Weights of a small CTC audio transcriber.
Model: 27.8M parameters, log mel input, activation gelu, moe top_k, num experts 64, layers 12, width 256.
Training: muon at rate 0.0074, 5900 steps, batches of 64.
Rows from block 3 of a small CTC audio transcriber, named by matrix and row number. Rows with one number within an expert belong to one neuron, the router's apart. Each number is 128 + 32 x the weight over its row's rms, rounded and kept within 0 to 255. All counts start at 0. Numbers have three digits each.
After each expert's rows are labels from the 100 clips, of 14976, where the router gives the expert most weight on average: "top examples" is what is common among them; "lies over" is the class under the peak. Only what is clearly more common there than usual is listed. The data: strings of digits, spoken by a formant synthesiser in many voices. In brackets: how many of the 100.
# router: router (model.blocks.3.mlp.router.weight, 64x256, trained with AdamW), inputs 128-255
# up: expert up (model.blocks.3.mlp.up, 64x64x256), inputs 128-255
# down: expert down (model.blocks.3.mlp.down, 64x256x64, transposed), outputs 128-255

# expert 58
router.58:073135135087177116114083115116086163102111122157167129094123083086143117109095169169150172151158160170146082124070122139162150127187155110162104098103152111143084101093181132138099098103142149126114127094102110171139072133156192163111090104103174145115206066098119124095138116101144071128138125175125077192144135167140145132183142135119166114168158107163055164111144172074158134109132
up.5:148145149115096192094132089124101166128103160075092112114123143124107129138147164114117119112162085167082136091215190133090111152116132160092132103163129099131131120195117145168153151125165134158110145103137157142052154166153107088197094161079138068083064158132122179135121125086133104143125162096128130150102108117185154145099128095129117125141086112076099194092138165174117101115127
down.5:131117133149155130137177109091083081101148164103128163187131103125120131138117161139154120088151172177105190062126102103143148142179062088086104102174150137143127132090111079120087105133095158176152090140121099104134173162151141189079174133100126129142127121103140158124125142136088123122072193185128120099137181149103063085108151109142040126153145121128147100119073059093094172120073
up.6:094065143142135136111124154113105161151092094089085115121130084123135142166128084048132138085075130089175095098096145114085083104076109133095103178100130175169151094114127121177115143167165147140091133140109066124122145138113087127128133131167113142101095172128156082117161164160152122059116135103140133153171131149164180129072117164173179114184149124170135175118136126136132126145177
down.6:119114109164140136120128090144113128143101155151170126132105162202182130092141114128124101147168126109149069121162116140073157145102084103070170119165139087157121156190157052093171113141142102067104082044145094150156182086085112161158168079124107088101134111054162157139125085131130100097118113124158130106149122148176155131134103123157103142172064128104098125195136115110092180183111
up.7:164153074108122130120060069115097095099163163106120191121171130117180078158122130140113102129131110183142118137134094107151198119156173140084125116131110129088148153158056109131166089127092105117151152112128128138094129093095178154165120074120163069135114221121163133148151117159163120132110179140170182068116140132181119123111133194142182175113116157153167101095111126105070136171095
down.7:119146127176111109135105094091128120125135187084130128167185157140157137076098119135092117156154145110129145080174162150082130112109160117097144105159120118173120120124120116134086155076146135106155114121222151116160124135151095128146136092114122086141139095141110111158132137149103119097106090045120105059110076100146069154134094075160101115114086105114112137167139170122065115143160
up.8:077107191078183133178126163125121058106111148177159124121162073187108175116148115167083154089108182152159108143180142113135121165168124108117133170196119157133107157135197096133161116135107086164111146138126129166050166097135135116100183141120167093144160065127201144100110127156152146207091115133139113143121089218123093149108140096108100164204099148126094100138167136090108145142118
down.8:176121070144100154185128147113155164117026136116156114170101092085136127151108147197172111113181160128093159128125135189214128165121122140092126177147115147101171135105110124080101101127105075166140124183103128140155130121117115126132092106133181122185157123140123138099115113114127107092098068172072122118134138135183152163121109191117063180097079132129171138127199200073095137078136
up.9:143133153157161117095137134116131202117166159152065130132154081209103122142163114138099134089088117096191072132142127090149120139077111069076142193093193064068204137176127124177102137119149111123135074106115153116151132095077129131103190133159095162082136154096130074167149120147122094105118102154155086127097112112130135112123138096143155153153182087111172155091095042146113096090135
down.9:095118058105088187172111112114177116152091072123137111061073112172081105175199130131162183114101133175206136118126172128129156126117125115062112141101070137135106131160164117126102098179105134111090122145121102173153088090100139109159095108188127097120144129110188125118160203148174197127136198161127123150144124069140178131073146103071121092155105100150140046165148149148194164153156
top examples: "six" (86); number of digits: 5 (67); "seven" (60); last digit: six (29)
lies over: /s/ (49); /z/ (27)

# expert 32
router.32:093096078110181168150139133136115141135140128125143116151077081084100128101118105122141204189153132167078131125138133205122143161136128125175129143106089188126099124151138093093096087126146152089099134160128085098112135175114150111063070105087112115182129134141117147144153108106092075117138142146125119160179168095158124126162195111119090140118173124162086106138117191127106181094168
up.0:153132133108080140181117166111113107117134121146141082125119134116129119166164056152107087144113102083127204159094120128130115126124192140096141205122117089127129177135091134157086147148143094123093143135157132093141162160079180105207150138122109141122122123132098111130154184162168159080142082170115155156095109132159173129077132074142170090074119147186152084112198100162140156102141
down.0:206173159099200109087112157140132113125140113153180171125108134045103088151171125083157114164138161099059126162115085104128132107120129163121119088130157168162147205135079063132125156108132164172122105092114142105144124159145148141120126117089115191144112099121083126127151114126105127177114141096145129154119155074117170122146084140134101134078194105097178132081151138122122114088155
up.1:090166128165132127087164090109091100131146159162111136133126152172146169155042108167156148114092109100147072206122142108180142063096115186208101108157184131009171106108168133122153090149093131152112120153153113167131163143156104128131111240127162161120114139151113142190084166178147155048106058109150126164154123126161120135122112086112147152155113126121118112103126099101131148152106
down.1:133144143155112075131153113110097096123137093116113141133064121152157095161126125119160115149170097140138127159144141136103126196188136117109146129114148151157112132107142155168090060167117202090108102146161155141139107095159079156158159128143088157081130120123077124150145134160128127144120148097121103146197100083196135153154110110104127208078114145158111156137113153104099082182221
up.2:147138193189114108136129172181141108121118144115135119126166129162176128156108122142078113174112154143125166153153129076062086144151106160166107080137128121061213158109105083135129104138151164070157145130159175098152164070140104140139113190099089140099094208138091080163128119142142092146129181122168155130097092110128153154144135138145127176163154104130139141129100097117108097125123
down.2:114176090042123134139163092106122151087162139047113179110126133103129124206096142093120142102171143175102078098143117152153108090131106107092090139155101128158153136081119133133092033148151099119138079033111117131112133075088153113133115124115167118155167158105131159136154154077162172082117141145099120165131101225110092123109093124105103128117110117136123088145134200105114121100154
up.3:196104111115110171166132138088112055150122189114135141105128140130147072148127088131051124150148144107105066140121145128089117142095089117110153082086083128119107088093145151202192114081128133158091112159141137118116163140172121090105100110142184095084174073108080116074154156054192140170121139160053095066086094160141123143157129120127146124189123138100136114081087114141119170181049
down.3:076088139149118141126155116172163145146111154167118123139123139109190100147208142130131072141143084111151114104133132104121122082131143136082123133161084150108145190101122218131132166142124118170090131103112111168068138101137075105087153095092133138128109125096120086125167134137068079106131082061147126165159178179117110125132131168067093123113102088157121170122123162126117104143181
up.4:143134149132101086144106126070123040117116171142188123121088106112155154126122189143139069115199104117129150111121101141139109083140061074115134160095152128178163084141149145113195171154070208088139085103134104090113136139134058164120149143150139108160120139101159160095165117140175155142124132183133112192137083114180122169163161144150114170136082154157183180159149137178143136171100
down.4:190158186156078106081135103126100103171045098160152155140081178097135134096111186146098147128069136113158060138069132115152160136057092123109145157146170064111100130093162128162160164062068156120156167105152117151099139180115132157119079154152161148117118095129162096134123167161136154111152132096148096089168099090156170141086126134144099092111145113126164096141158202107117172158106
top examples: number of digits: 1 (81); mains hum (51)
lies over: silence (87)

# expert 27
router.27:098120125104160115125116098112141120153143140084101129154103088121081131180109128122087196175160143131164078154122112134089121188165132130135166038102133136123159109125159185105114084094140167121086133162136105134194042179124101077112140085091113122129132136155056115200149103122129060136149157131137100126171089113158156088185161166134088164163108113146067070151083177156099112094160
up.0:100094131153193125081082165128139129152148133055124145137208079168124096138105067173251124109094077146133129079050173089117169139116145124072155105126123143128050158173136090135149136110106134150137146125116117147090133090080148137133151124123112134130146109082106166161153158132130156120185123131104163153099099169142121167103143094132165110070085138144143167163108150082133148121107
down.0:127081192171080170148103128121134132164070119132143163149108150089085105134148130154132130107152151225108085120130123094093136097163100074106144135109139157078110103131127213159174091131155141188120137120151187090172085121139099173136099133097209191148136080102123174169097118085109123131143094110136125171095134109124112216071172150137165180183108114145151086150080135136059189183139
up.1:172134127130111098140135121186118096144122141119108200100098182118156145121103122125056132092084099113149122175178133062151163121127061140077155108158144146140110159143088049149058149117158203103153121108126106077152151196152168134126156158107140091153162143124195125080111116164143171135075066135149121146095105125132136139150125103145157172065109128127109129084166082148151152163126
down.1:121195184151101102098101098164113200145184133125138131142144120105164137126178139108129144067171080164160112087169091127041146180130160131167138106127087160113102100061105138153130170136078156164173155145142131194145131136149126114170139091118105091089134164086107188090126132163129130154184120180159160043137099083136134169151098127146156092153161146127152162146093124070141163137114
up.2:129093160158151099095122043189182057139163076104145130144143172084144168127097126096172169119153110133111153041141140159143140139185119071121141207104122126096113125122115154110150068104111138121176134102126096123143162124089099144140113195132098159118143134133127067108147140145087128144120169094147095143122097146169134122174183134174112072193115116145174147135135150127175129190124
down.2:118103140073127141113123161141150149149120129117126156131126125163177201079126154121182089113114149105144111158142147074189204132103096092126141116072094139146121094137181135117105124199123163125131173122121121132112160120073140140104061095103070164166120144091083168177109145164177120154122048143133129101091077113078142150120170133134085131103141140139153172040150100100110135139111
up.3:130175113118063107160084156128168102099102157123149121141120139174166147106148100062125127166060136163118169097124168099170057085093110090172120157177148109201133124106124124131140111165099123091109201130113082112122161073182073121143160095153159101079125111170150079125147141121116162120096139113141152169193114153138130105091157093144099155180153108068155135172118091095122147069174
down.3:171127147119092113077137155096116198138120111121088148088135140124050163104166151119072111124123096136083127111124138137132107155131159153145107187152080154138219117142083100179186139145144143178109123146137126162150147128188178080125199110155180103080132177112141121099153122146173137092075166149150098114098085180061174159092134134125129143113158133181087146147099141142137129052146
up.4:162104219105114136099117139124127134046159076152136109141152125142146159072103150170105157152073120106116093085114078145114160164158156147113063119092202182194115111099124150085085109138136061131163093143081149119126068142110128098078105097096123126109104151205139110102120124143094099095129208156124165165125130084142137130170134100196104117123230106126123144079108130092128095143124
down.4:091162084141085138178161095190110131121135041164133096138138130149129164071123127158114162086154067106082103151156191111192143132169112074141092157109097148172133084164129098150167106121094140189120118251083123143098163123129132144138076099135121122095141091143159128120138184104093172119144141181106110125160111114066148102141160114190129069138125092105127177107144149090113169149124
top examples: number of digits: 5 (74); "four" (68); "zero" (62); "one" (54)
lies over: /ɔ/ (27); /ʌ/ (26)

# expert 53
router.53:176153128195157122133106109151166129093112135135103158146097103082139139130123189102171141164085121142117049131103100095124181144145120090129106125124146135143117134108100115127100080072121131085085121110098103122120117120122100114087125112088174126183164097118112136109098126146054114146112116179143084172131084110100117164163094176125094164103191175152118112171117167109069198118159
up.2:140137158134141115139127173178185102141082170152112153190136117161106156161107103079187146138108176101127084121140166119142135131118060034171113084161136058138144136196111099166211089129121152125131122160172112136124156114138129127153170128129169176138090151106131179150148120137136143125047092155170132175122139087134148110134175147150114160093113100088085127121113050110136118128163
down.2:109181121102120145062142116131140138180133125144125130126116067140110097138149166181121178139131139103118157081194125136099082162158115138157184151183205153075163194121175113134140120131141086119145115072157124148154095136057145077144144178092148102141064169099098138153143117086177147129120163132174123103124075115145106210186192081120126119152172133129125083139035075173177090114171
up.3:104162132161150104154112071119127096140146102140142125101159115095090105168090111159109050166120143114127120182154089110152115128128135173098157139080113108127138065182126078087118197131083184130097131134164092082082133170067128064149134139120087100208101144127150158147116148136139096090153172158172108110190145142136144116132124126148156141140133146123059104093139105090126048123156
down.3:114150048100174125151125066125087070116080136128186113070189130130109137072114106086202126145175132156174151114119143150160079085076184115125141172088092175108085145149095144133130111099107132169149178134149106146140137151114146164161128082129097146115159131142135160133152133145095133133106069159129135187188107090137165167068140122128108121173130112148126177150142068068140153091104
up.4:123169067185160153123110072195108124134129166084140119105171129122137093098056150130151137145096146144100103141081095071080142099151098106133144103159159119118171104225118139153152098142177158194083103158173129094145107112111103136102123077143105152167162171081124120088226123164066146077122086133120137114121115127152162151103151141129179121151129093106162123067145078117159138150100
down.4:132142131119121148104139124111162111138036144119068131167144079094182091088085125084157084123144144167138130138136134124080139133151110128074117166112101090170160104092110086160105082095127087079130132101128166122127138176125141145101118091185082174155129105092198096145172123066123166141170107139106154071175177117124153119068102168125171099099143150133107169098133082161122162108116
up.5:149146138179109136159127155110153070114135114133068149145151067162092164143182119106189086095144147102128136100138146084104105164105154121176166095162154118134125077170153040122136141140099107078085115137170151103153128054104130086136180125123062120156120180106107095196155160183142125113106160131132126159154113145123117121140125080173090203176112165096156099060128046100151066138090
down.5:102128159104176151118129163083157152156091181093129115115186127127063169145191108087140128144151130134117133089115135100067177103127127095142134134153121118106073134128123131188151103124134180123084109146117131110092106072114130130140186171111131156132159137089154150157145075148177124098150125064118188218123114158112095219093087154154064166144148113159157065186175112108140134125115
up.6:104187095192082076192166121138147088132201082169080094127207129117161095143168103104107136135157135100154086135168095150127093128105173143150173129099079076149148140111083071151083115171117067123143125128150116107163111116128127110120136214175126123164150119128141119166182151109107159155094130078128151093147098072127145122124126127124155171150118082089177129108180091166145096148117
down.6:146125176136120192160149134181147124120137089145154088150096152080131080128103135173146124164111201168122085140142147120053178121054099101113085142111138117137066085119135077123089128146154138118123235127122130108138130107074130143079160133112082143151141129038113086132071138079082056122150113180142110131140158177131114128116137087083119143124131115155096090054123148152147203074091
top examples: "one" (63); white noise (59); number of digits: 1 (45); last digit: one (44)
lies over: /f/ (25)

# expert 9
router.9:089152074117140155076151118092165103199111101139097103125125063113071147154178159119101144125124120143132119195165081174105113147115203141125100168040087212110154136083173161085157100148126192097066124112155119131166103134146199147123080091151062093152160145102117162150137108140072086137142100127150099141135121106142166175160145190095106139105124131203146125182129127090103155078139
up.2:127134185134120127112135160128154102179088145055123144098149147110121110098145181137135129170173110106113049137114233095091149085141154122119107084087116130162192123154148042166171148132152146126099144151124120176051167142046123123140084150129105102104127167124142119077131136136088131106122124096162122083112118094142077155100126121145120149148135127189064173134138137124150121101133
down.2:123128133112160137101129123126186169167132084088122188094145113073134098155099111101125136171113114131158134072126103168112076176159130112173164141130150073084173096126081217157101064162114089144066116157098146125160071123130090141159146099134127068071155164122108162186078129125143090114102129132011183155153166147081099136179118153129117153153093114123062154162097126121225092121137
up.3:065159139168117131092129130148130118110117099184176120148138113105082109165131114077139122127133130126129012154157162090133128147190121082143134154163137129145133179136126125137145151145087037118157116080119132143147108109114123094135131125105137193104129090182148119132093095164101157137099163137146086109144065061123155144123104157150069186158160207157053171114141116039103165154152
down.3:045104086099089145144120111115124135127192127121147083136074092141116057111087094150104105143133164118100115089117117167132105139119069163140145117159137123144166109138121113164136070138094177070106131149127113189142139118122132150080150096146141115106139113140090145083152190112077135038148182141060151109225105164117093069113126132119074128188116128198151101094139155142159119145105
up.4:108152117096166169161124157109131111080074140190053122126159055056115059178095115157096150097113065133116072145116101100167091157091124154059205119103110127176117177146136059111122147114118057125138128145081185169092107128120156150129192067138138189142183122142168131148096101126119073142142123192141142145099099186111170136110030115085193144124127145106097116075141102080090184159129
down.4:090108093084122156146121099152104152104146138098062167130121147121160102167061088099132158105095109153150044133137155159091150156134115122167103145170086079107128159093106131109161097121091140094155106194150116147121067144173107166118117113118199099070177151180137123080132135125104148061192140228196103128116163180134161087140151142110172121143132130105181107107073174140194134158118
up.5:140135184138130135152104170141129099092101131248164124096137101147117146120166096121128126118135125107121126152118130144158138191084127072145111075145161143046174129168130094109066133108096111117167127138086180130098183110155037075102136147132148107117083123165073159093144142157128173085127085166115165114130111127145154059120066111148153170116119139083079125082135084131093097141065
down.5:115151192089071122112085126166099140123148192117107116151132148110138131139146147138130155153081135099068098136136135151080147187151129078063104172126093143116131168122132152139118114141133163145170100128095112173113112104182157100151136159115126093193120123186117159136198152092098098108138113156116163153067102161113088101082101153097143088050123044159168136163178107123141140118108
up.6:162103166119133148140170084112123117114173164141139110103097158152130110123132185151204109157128142045127188092130111116157120074123148164129151160122089094105079102094122137181143137093183127081133116088136129099119113090133120094197157172153115136138139182093146141072153078149184123135127101108106190145088225089145125144121118169151113178067101120139187123204153077071140110143085
down.6:097158112150196164136141101134190126170135107111182141103185187107125121119078138109122159087136159096191129072171146089085132095171132078131162125145123154110072066170169083117130105145178192111102105120121125141115035078151092115134206135145156160110164126158129116135111089099087102123088099064120136155152112123114118110121091153025135197144126086140187078145152128075149170099074
top examples: "three" (81); last digit: three (50); number of digits: 5 (50); first digit: three (43)
lies over: /i/ (77)

# expert 29
router.29:190056128102148164170072110129181140125101124100135178138079107132095067121092122176132186175183138171124147161080102164105096103149113097140112163102115187100142107161130156120108078075117181073083099154093082146099134172133155153121047083121129146154146099132101146125158117100065112137144099160124126161136116171172137116201125152112137117180138145145135075138146204171175194083155
up.0:101133086138086200165112133126082089101087127189136104180096139112153138083160102129055124078167122201104147139131123159154226148179118119085066130123160141098071116086114116163144131100137158236149084194123122114109167136129104106091150195110192053147118102111155075087116116147107163114129090144109187175121138148125073145132133118167081103124063172059123141142124179198119209156141
down.0:074154107139150139133122139145116150131136137128065069133164141118165150113135128093132101146114150076128080095170145107089143136140136153108128134088102119167120099153207146022144165147130154179157169192154091087162089164118121124156149089110118144132169139081145147145125153141121149158186134122102104083130206135027128118119144090169141079128117096179093172139029160135092135163117
up.1:092156126153140139141148128101137144091136097095178146123112114142092190111175205194119090124156163082107118095109103086136141105129137086199111115121120151148124073197133072149173128157124092075145124179151159139111151109152169086162138132129144096117138050133144083143152120083120164134148124137143129113149133091140052185122123117151127187142132127088147104096115133111165131140128
down.1:177117103129134108149152135156179153132105141109126148153111139171136089147077155170166155126153164084141157102141138053149098109092091113087142073125154115139127118148118160184119081129155167130130169157089074130154127120138127160095215118174133170112125183152130174139128109105103190072090085125173143123158129072100093183134137105094115106071130124107183101145152086038080141075134
up.2:104153130144087121136122109183125138160050147119069122182105090155154103096176109141140089104165182114106133124164181150161145160094136148124154204105099116139068120143170120117123145167129161164165074164134122146063174114115118076137146095161162161150147099144099098127168135051113111111164130113134151134156164096112111163128073117147052111096140118106132114074158095138073162139120
down.2:112130112149110166122155101126148112129082057135169144137091105160214120184075161086159079177084151055094091125112152130146069200108170121176118067160069151059180132096137069186178112182187085131159144092181112133187120133096158129136162155073171073119104132090101123121130119103130145104083082120167135116150106084092218099124142102109146166092111115176100172127097140102096129122148
up.3:126131131144117083041185116076137156125128115120118137177127116131085110134165133179126087179143135102161053161165142076120066137216083169132116149133130141110115092111188154133117139161175147099142125121142081213077105107123117097184130144159155151084087113054147143180118123180106069103120135114135122062124106178155105090118102121135141125128166148210129085121113066135133127090173
down.3:099091109088143143147116129112129138123110097099193071154129156125144146114138095134233118148148078123154120091102115148137126101048185141003164141165133110132153082111124102168114116175110163105126138126172117180102045083138163165128168121153136086087162126203110150120172145134104121118105125132094161223133148162154119090151165157138166105102142068143126146099128093066129131109150
up.4:151118156198132134117119173111163154142072135141164145152161143120132157107144131135073139172066130187078160076110129078153094066140107100134117150127220133075091152109088129116129124145112066111084122099093106107095158133136141139108106153065178211142076132148184090122093133160158131135130134133122114215101112140133104164156108122178154064078187114122183152124143152107193173167124
down.4:120077112101168100121112124111087143125094093079114152155144129122116129130134111093109112177121094139129098168179112125030138135204121146138191117144050116162131154156133144124115134143135088111141126190123088118101204105133157093122145101132146109127107096138132150141109133130097081097128156086096114100174132126149100096135160133162100115170103123153098119094073147154057130149174
top examples: rumble (69); clipping (48)
lies over: /n/ (53)

# expert 5
router.5:148071119155138152121124151147109188097137119171156154072118045114131150061118110110188146147119163111085132106061099172173139093175152080194117128146153131120109132145137085138094080072117108080071111120107059126083115083066155159129103107099144177128142083127114140156133116123174102155107128124081095188100137135152112141181071138127089126117113131114133118187145170092175180160072
up.2:125102155193148184168152126165114063121112164134125142165109142161146122129098124133083148129141174100129106150186128113124116171077094133091161090148129182091141099153170135101136219147129074125139086139182140057116179115139112062090177150133097117186118102133184140141097139191168149120134131168105079136159075150160112123133130096115103148091100138084115169114135102116145088182154
down.2:148118187084109133084112075069141175180121111095094177114114138112187129150104125086108131163085092162115135148126107132127157183132122161145145134082116137134087204122100153142121094122088092109139132151141121157091164171180158111134139130151122116079113177137133149130132092178127120119131110153104160139117128171137116140142146091097064133175095120149058059082212160201097125091110
up.3:149142154096160128117125216097078110121107089168107186126159128195180133108149086065112117091103150163097138131104128149132145170147163138140146123150149100108159123161124093164150205094104076185146157152092098052121127117104106116194136136200160114149060122169179100079116113100177149111113116122111120099120092131112092177109086144176106155153118111042146151173131103141152134070111
down.3:173111156095077121079138151149115110121124148138135150051144119115064119196087147146076121097123161172079142073115133176105111107150174125115162124124130097198083111176114065156157111062138085119132085125109129185116132120127132133100099079150138145185121136089157147092086107092145158208177161108121131175127096079150122125122101174178121163125088121122103117128021149158134088077155
up.4:155142103126148083157123125038136114153182121048098161144109157140126159131126178082077130123136135121135134129154133108114115165070083148101148117131105130128178112171138103141117103115172138162107117124164136094160140163136104072122135117120102131115072124108092101129117112071157122101135152118145131131087076111113160129157139084140185139154193119110148063166150120183130144093120
down.4:101142109032137097158155169166137094151142135170144153119073101103073054158178118117185114114071136159109148127122112118100105112100086145180122176124167120138091104101173142130124107167178152103123122149094116105111138131090151143150133132106106139104128158155160112101174148141100128076114051088175120034160127121158072098112110092103108150197091179133099117164100166105162137167156
up.5:167136159190094106106107157102169134148118117082082179126094076103091187097097134156171170215077111139154154071094143130072157143126082164153122129115150073130147046124183235135064110150193146145112120107121113111168121119157167137113104173116172139137131114135143166129166160085130136094129096150154114131073094117134147129093175095113171079073104055135205128132109167125136070128094
down.5:105177073161127210061134142106113148112137085126126083126086152180103062096084124100132202112063130090154081127155139121157080120142132156072198123152188110125164155120131110156076106159138155132097128125120153126171163156140106166089132154139145141120096087128113084164098098187161139103117144113096132091124196139069163170124175115095199148153167118157107142158147074195161139153137
up.6:091175105149169133154124150138103120156120135076110098172177067076150120153136141113189155150106162122140110151120169148112109176108099103149150100094077072089113063064083163133127157183078045124121121163113073163069148163111100118089116124180165106123113122140096133176131162085136170130115030158115126160105121154158128161106102129137126170101058214061127108113150170102148133166127
down.6:145178083192145049133122164069193113145157162147099125141133115073113120132157163171183101085113177091097141194122121135188149079157154155122110145115149093208178136089127118075137082082182138093102086137081146138138115126184136109179134123197181099138107122132183120117145117223182065082107148153093162126151131128110104107112092130109117168181129127135090094183180119087115086119120
top examples: "six" (71); number of digits: 5 (71); "seven" (59); "four" (55)
lies over: /s/ (34); /f/ (32)

# expert 4
router.4:108046067174125132102113132102117146136135109103078107135112128120137178106117088113122156174118107116158082136107061186078132139103140134160098173104095187175140159072129168119114179166137160075114159139149106061122142133105186127103109114134081186125031158122129165185119120126077093155145134157099145083170182123107146108137170115099147064068184143142148135185074122125095118120108
up.0:090122096190122113130097154128170129144175141114117178112146082127136154195114133163169102096194149157113169068110110114102154081114138179095090087089150056173140172086111182111096131098183140141056118133096143127105092127182020150137200131130188114065088120135125144164118096176109147067164094131129118126118120159177091111177112118174141129120101132110142088099155131146132160172157
down.0:114113056146126098145113125123143120104132170133145074110146128086079155127209088157122109085112128124098127084157072141184104159150121079157166154115053185153081106158157121161169091100086129159135120135172108131140113130125139126106095089140119115114152168129112130128124108110109143172088176186125114086173128098142129153095125165067180139149145116130165118096143101105128145099081
up.1:113175136080162094136113153123130130199101165152135216113103113116172108191140177164135149166215145120122110148124137143165143143111176140076209083121151181116080097119089065142160112143148136128150103161167146099096097108166125073096146037180143107136106123062140121116080109134108085133145105110136173196123139117112147105103150106100147121134135136145101150159188137109158078077134
down.1:145149140060097148146152138096085097136120138067099179164121133089096142122080139118108152061115162124131156108138086091158084154041117157156101108119107154122120172110143143180121084108162129126113109186131137116086173123103164173135150114129183177104107164083147139091153120122146177097164126160144167139084094096111123162059177115074152153118158166152134080134150162159094125147095
up.2:094143153096160121169162106107127119149111129116120113088087151170128098112072089186100091172132165128142149144063112159168137139138158103114160121106102103143092136193133165101184164171074073090122139068141120058199144133122135183130097147150100156104070088084145111176136115082129141116170089069111077069081196157144119112068145146095140191135101146122127148138121114086104142108100
down.2:124097144119136144147123170072073130121158119091122136105098181145072129172099112166088161089073163098147101180139118071122122180139093109080141111138121110087218135141109119169092088116125122138144104198185166142157092120141130116102091134128142140142134192177102120099089135135100092152054161139156133108164122167132121123133199172143142180192143123192116052061168130157114131120157
up.3:168122187107118135105087094147116127138131102163163115097128122145203144113103131083149089151088083152128143093127177150088177128095146179089106174124174120172130145176115060143075121126136223102156190083117090115129155095115134114101194092141144138134093203129179154126117086111135151088176106084157121130187063111143140121164089163108164074152121078130126125179114105111124132128097
down.3:094176146154141122100136123117102148154082149138148105182127067133160113135158112123141101169095130108163113063117119146126089072172094092119123117095116096127156122183058153172172104104115112108163186092075164099155101143112095132117150068174168133108090125135095111168128150131092144197181118068092158127122099081157198108151122170141186153131089098086110139147105122166102108120134
up.4:113115067143112177116085093118103082149074151089162130168165113114153117092139132132124112171103107100118171086108115141162072148147122182147107137168177022070164154106111114134129153104144082128129121075064105090049062114134145170061090136129116131129122152155119120212134109143160153107115123176132138126120163122136154160064164117148120136110081107136103207092097143141104050196150
down.4:134167135121063131108126124103120059181146145127110142104152120101090154149140141132149117101122126100201116141113108093127145143138138094068193104108157160081162112152060165152117079127093129124105189120110135141179159112139101153138177136151129110119157101143175126085124098106165104174063142122216112064117077144164147130125148209081082162092121097134118128074134061125075139114108
top examples: "seven" (83); reverberation (60); number of digits: 5 (46); last digit: seven (31)
lies over: /ɛ/ (71)